python train.py --arch="resnet" --model="image embedding model" --dataset="drawn small creatures on textured ground" --train_examples=203450 --image_size=64 --crop_scale_min=1 --horizontal_flip=true --targets=["colour"] --num_classes=12 --embedding_dim=64 --norm="groupnorm" --activation="silu" --weight_standardization=false --channel_attention="se" --depths=[4, 7, 4] --kernel_size=3 --stem="deep" --avg_pool_shortcut=true --widths=[64, 128, 256] --am_softmax_margin=0.3 --am_softmax_scale=30 --init="kaiming_normal" --residual_init="zero_last" --optimizer="muon" --muon_scale="match_rms_adamw" --lr=0.0075 --momentum=0.95 --nesterov=true --orthogonalizer="polar_express" --adamw_lr_other_params=0.0024 --cautious_weight_decay=true --steps=7400 --batch_size=64 --epochs=2.3 --lr_schedule="cosine_restarts" --final_lr_fraction=0.01 --warmup_steps=140 --weight_decay=0.2 --adamw_weight_decay_other_params=0
Rows from block 3 of a small image embedding model, named by matrix and row number. Rows with one number belong to one channel. Each number is 200 + 20 x the weight over its row's rms, rounded and kept within 0 to 999. All counts start at 0. After the name is the row's rms in percent of the matrix's.
After each channel's rows are labels from the 100 images, of 14976, where the channel reaches its highest value: "responds to" is what is common among them. Only what is clearly more common there than usual is listed. The data: drawn small creatures on textured ground.
# convs0: first 3x3 conv (model.blocks.3.convs.0.weight, 64x64x3x3, each kernel summed), inputs 0-63
# convs1: second 3x3 conv (model.blocks.3.convs.1.weight, 64x64x3x3, transposed, each kernel summed), outputs 0-63

convs0.27,092,180,186,164,196,222,185,186,168,214,196,167,189,175,220,196,176,175,189,216,171,200,188,163,204,196,201,157,149,202,185,198,237,199,198,205,218,197,201,177,146,213,211,214,217,216,230,194,162,193,181,191,189,182,191,210,220,212,211,213,210,212,204,201,206
convs1.27,116,184,171,214,198,197,195,230,202,204,193,167,190,183,181,230,182,184,182,181,212,218,205,218,169,211,184,162,199,181,203,167,180,206,202,216,143,183,199,189,203,164,221,191,183,151,176,194,227,201,203,178,198,208,213,212,208,189,208,202,192,183,227,162,222
responds to: grey

convs0.56,087,172,230,166,204,208,201,204,217,228,191,166,187,175,188,183,175,205,206,221,209,216,176,200,176,198,208,194,206,165,187,171,201,200,204,186,199,218,193,176,230,170,224,216,180,172,226,234,198,179,191,196,201,188,156,177,215,206,225,173,210,236,182,230,198
convs1.56,082,218,225,223,216,203,191,199,202,222,208,206,185,168,210,203,194,207,208,206,216,202,172,194,136,192,176,204,201,213,185,210,161,236,183,186,191,150,227,217,210,180,199,183,189,172,229,180,186,206,192,183,197,183,210,191,250,189,202,219,201,170,201,217,213
responds to: grey

convs0.53,094,194,233,186,211,202,204,222,214,213,204,186,162,208,223,241,190,170,190,194,216,184,190,198,187,214,179,203,211,213,195,199,194,215,154,151,241,192,201,200,184,196,150,203,191,190,195,195,187,227,197,179,187,181,221,238,189,219,214,158,216,192,218,213,193
convs1.53,071,220,199,194,207,202,213,184,195,199,180,207,203,210,202,209,189,200,190,168,165,244,239,186,217,216,188,198,187,199,205,215,185,189,213,173,198,217,190,240,189,219,169,246,210,232,192,252,196,217,184,193,219,246,183,194,177,203,182,212,200,210,177,223,179
responds to: white; scaly

convs0.63,068,212,160,193,207,156,204,201,199,208,190,168,176,195,193,212,187,194,231,196,186,185,220,152,183,194,233,178,172,191,205,169,194,201,193,154,221,199,208,181,225,193,194,185,151,184,201,203,194,177,200,164,218,200,187,210,188,189,161,188,192,192,181,186,187
convs1.63,096,222,203,201,205,210,188,190,184,183,195,215,170,191,176,183,197,205,199,214,221,221,200,195,199,183,240,170,209,223,216,218,183,202,190,205,181,241,199,197,181,191,227,225,258,192,210,206,253,203,182,188,222,202,214,161,164,174,205,203,202,220,201,229,184
responds to: white; scaly

convs0.58,144,172,186,197,198,201,210,255,190,182,235,180,197,189,234,206,212,170,193,194,225,203,186,200,199,201,174,195,190,185,177,245,215,189,203,189,179,195,183,187,177,118,205,180,199,215,183,196,204,202,197,203,191,207,205,192,176,179,183,191,210,179,218,193,181
convs1.58,140,171,194,219,200,204,184,138,223,225,183,202,223,165,232,189,196,224,215,233,156,223,186,197,237,202,166,183,152,216,186,187,196,187,212,197,207,182,195,174,211,193,207,206,207,213,198,229,179,201,201,208,223,193,183,214,207,203,201,191,185,199,182,175,197
responds to: teal; small; spider

convs0.9,082,190,199,211,201,202,201,205,195,203,177,185,201,171,219,193,197,164,177,196,144,182,178,185,193,193,197,199,219,174,195,210,205,169,173,131,216,198,175,176,223,208,153,197,207,171,168,205,184,171,191,197,215,175,208,193,203,208,180,192,194,186,194,216,198
convs1.9,088,226,210,210,231,164,200,184,207,181,200,195,187,216,175,220,196,217,179,233,181,236,199,227,211,195,202,175,186,196,235,205,210,185,166,175,182,195,182,206,183,216,186,216,233,243,199,227,218,194,196,220,209,216,165,242,195,184,188,202,164,217,193,218,202
responds to: white; scaly; small

convs0.11,100,164,194,205,197,199,202,225,229,198,188,196,220,234,208,184,218,206,187,206,185,241,208,167,185,175,197,185,188,195,209,188,207,201,187,196,191,191,204,161,179,211,198,225,176,148,209,197,169,255,169,210,222,181,205,203,169,212,194,177,212,223,192,192,229
convs1.11,088,214,251,210,192,207,208,194,207,224,214,219,213,208,228,220,185,206,199,252,200,179,232,172,260,178,171,209,188,217,163,221,196,173,182,176,207,197,196,178,195,202,204,187,209,223,218,196,186,202,232,194,193,178,180,191,192,175,211,215,193,182,208,217,194
responds to: small; black; yellow; creature: snake

convs0.30,101,245,164,197,190,195,201,193,194,222,181,201,179,187,200,176,184,180,196,187,190,198,180,208,152,180,231,208,206,194,206,210,197,175,183,159,248,216,197,166,202,214,196,192,239,204,202,172,205,193,193,185,198,159,173,182,190,208,219,230,191,206,169,214,199
convs1.30,081,225,258,193,185,198,183,210,154,207,200,229,193,191,140,202,206,189,190,222,220,215,194,216,202,179,181,221,198,198,183,179,196,199,210,186,164,185,198,195,177,205,214,209,204,187,171,184,218,207,158,179,176,194,198,186,160,208,210,186,190,189,212,195,230
responds to: white; small

convs0.60,103,180,202,205,203,241,229,196,187,194,203,195,187,210,161,174,178,177,202,189,207,177,185,165,187,206,196,221,188,192,226,179,199,188,184,200,196,230,196,197,179,135,237,194,178,205,228,195,171,206,192,174,189,184,195,187,208,170,185,179,175,190,204,202,163
convs1.60,102,201,214,198,177,173,200,235,182,180,193,167,162,181,207,225,200,181,208,197,175,217,188,197,214,220,173,207,197,189,177,202,206,225,179,185,211,162,188,206,209,174,230,224,218,218,232,228,189,214,176,135,202,220,198,215,208,199,201,202,181,183,216,213,184
responds to: spider; pink; red

convs0.35,112,194,188,186,204,188,190,183,261,264,176,192,207,216,231,169,183,185,190,185,188,203,222,179,195,213,201,164,188,192,205,211,218,194,199,178,163,200,201,181,200,164,196,176,197,194,191,198,156,196,212,198,188,199,186,211,165,203,196,240,195,197,199,199,190
convs1.35,108,203,213,220,197,225,194,217,186,190,200,210,204,173,235,200,189,190,220,212,234,161,208,259,204,188,219,226,232,179,185,228,184,209,237,199,191,174,191,183,168,198,219,215,180,208,202,175,168,190,181,236,207,212,200,163,201,201,199,196,171,217,190,213,202
responds to: grey

convs0.26,074,218,170,187,200,192,202,202,196,159,197,193,189,206,218,189,179,194,244,189,202,185,213,168,185,191,213,197,199,185,161,220,184,168,213,240,187,199,190,173,200,173,169,175,165,210,186,187,167,185,150,194,202,220,195,222,186,202,205,217,172,194,177,180,190
convs1.26,109,190,213,183,197,205,201,210,217,195,208,186,205,188,183,188,221,181,204,189,209,218,191,214,138,207,194,186,194,218,219,195,179,227,184,201,142,185,179,212,210,199,219,233,256,190,197,203,225,204,186,202,203,187,244,240,174,194,201,170,198,205,199,176,213
responds to: white; small

convs0.17,076,169,192,193,192,164,196,207,206,186,185,171,187,218,205,117,198,197,188,201,193,175,219,202,211,194,198,203,168,177,190,181,185,191,187,165,208,198,214,187,224,177,171,203,171,166,179,185,211,185,177,176,218,172,185,200,177,207,192,200,207,214,180,189,204
convs1.17,105,183,203,220,206,198,209,186,206,210,182,227,201,183,184,233,191,215,210,195,210,154,216,187,212,211,215,128,161,188,217,211,209,202,170,207,188,221,185,197,212,228,209,232,243,226,194,199,192,209,224,190,204,185,181,198,197,180,176,202,237,207,193,220,185
responds to: small; pink; orange; coat: striped

convs0.5,081,215,213,177,177,183,171,211,197,187,190,152,202,225,215,202,197,160,186,198,183,184,202,181,168,177,179,191,164,201,202,196,211,169,175,199,232,184,191,163,204,247,189,200,164,170,194,196,190,192,177,188,193,173,158,193,197,208,179,202,190,209,186,190,198
convs1.5,087,212,197,214,175,187,210,213,211,201,181,180,178,254,147,193,190,216,185,233,197,180,233,218,182,194,216,184,201,212,226,186,226,170,183,178,150,201,207,165,229,187,187,219,212,178,199,205,200,217,207,200,209,194,222,212,204,170,200,210,194,186,221,184,182
responds to: white; scaly

convs0.62,089,173,188,158,216,169,202,181,207,213,200,197,217,231,231,205,168,179,183,170,172,213,193,203,201,196,211,185,181,198,159,195,190,190,196,170,185,184,169,171,185,232,221,192,190,201,187,191,175,217,208,174,189,194,237,229,191,190,210,212,192,224,214,218,242
convs1.62,108,221,195,176,203,204,192,274,196,164,216,235,171,185,232,191,221,174,183,213,202,154,202,172,201,190,187,217,193,207,197,217,194,200,210,181,213,199,205,193,165,182,228,196,167,203,214,194,221,200,206,199,177,196,187,203,160,212,211,212,195,182,187,212,215
responds to: grey

convs0.33,099,137,184,196,221,213,195,209,222,170,199,172,186,196,189,232,220,195,230,196,166,205,200,237,170,190,185,208,236,210,172,167,199,179,198,203,183,194,169,190,200,213,215,229,184,186,183,198,199,205,185,226,224,222,165,212,195,176,184,196,208,200,183,195,186
convs1.33,114,168,209,205,210,218,181,195,206,222,199,202,227,207,195,155,189,186,185,221,209,209,197,187,199,206,175,227,200,203,192,199,207,177,214,208,194,152,212,258,242,211,231,201,233,247,207,233,201,186,202,194,220,197,207,171,203,189,201,227,197,174,196,224,206
responds to: small; white; spider

convs0.39,076,191,171,177,200,191,228,233,189,188,161,196,157,231,188,195,196,174,210,209,200,219,179,214,188,180,203,159,177,195,215,190,179,192,213,187,224,194,181,202,210,164,189,187,193,175,173,177,167,185,187,179,206,169,183,159,215,189,179,216,179,189,187,182,198
convs1.39,094,210,187,186,172,228,190,207,199,192,184,184,176,237,183,184,201,221,209,200,184,191,208,190,207,206,175,171,186,209,177,228,213,206,155,172,188,212,204,213,170,195,200,222,209,207,261,240,232,204,207,170,188,211,180,245,208,183,187,194,184,186,206,206,195
responds to: white; small

convs0.14,074,186,216,183,174,194,191,246,232,232,168,177,180,179,211,183,185,172,227,220,205,220,208,198,181,190,175,179,200,161,178,190,173,180,185,180,194,211,194,192,231,210,228,225,183,196,219,200,195,216,201,222,220,212,210,176,206,184,204,197,178,206,166,243,199
convs1.14,082,201,191,173,192,210,189,147,186,200,157,194,206,192,193,201,214,216,205,203,197,194,212,194,211,212,185,213,183,253,176,240,194,213,166,191,203,172,201,189,215,199,214,213,222,196,232,201,197,224,197,197,178,177,201,181,237,187,210,219,185,219,204,261,212
responds to: red

convs0.57,077,237,175,186,197,218,210,219,188,230,192,195,213,205,185,170,160,172,192,224,174,190,205,198,210,174,178,209,174,197,225,179,195,188,209,183,219,178,195,220,211,161,200,196,175,195,185,149,185,182,174,221,200,183,198,188,184,183,230,191,188,241,228,202,212
convs1.57,085,168,219,207,189,184,159,247,170,202,181,206,202,169,193,217,217,192,191,177,228,207,228,204,170,172,174,213,183,191,173,227,180,198,201,194,188,197,227,218,218,182,216,227,201,199,208,210,206,177,188,214,185,196,192,241,172,221,222,201,201,188,216,198,242
responds to: grey

convs0.44,100,202,193,179,150,208,178,207,199,190,183,195,205,178,215,219,182,180,191,191,191,201,146,183,176,216,199,153,192,219,182,213,195,167,204,211,197,207,200,189,199,240,246,214,195,178,194,199,203,240,165,174,186,202,213,217,190,186,204,161,186,199,219,194,192
convs1.44,078,189,172,173,174,200,212,209,222,210,195,210,217,193,230,140,200,185,214,227,172,199,193,203,219,239,214,209,177,239,180,194,178,190,194,199,215,214,186,205,201,202,182,186,219,246,207,183,195,226,201,193,205,216,183,176,168,209,179,197,171,201,206,165,176
responds to: red

convs0.19,099,186,180,171,182,173,194,176,205,181,201,194,187,212,195,215,179,211,212,230,175,177,195,188,206,188,204,152,138,205,183,190,179,215,181,177,206,188,216,185,211,214,220,194,191,173,202,179,218,183,173,196,205,187,185,179,224,196,174,205,194,224,154,214,235
convs1.19,085,214,200,193,166,175,218,228,177,191,192,194,166,222,191,195,224,174,210,220,224,225,194,210,178,212,211,184,199,200,208,205,192,185,199,174,192,207,176,206,177,212,215,228,218,215,235,203,197,189,201,151,232,195,171,249,224,161,216,203,180,182,174,206,198
responds to: brown; white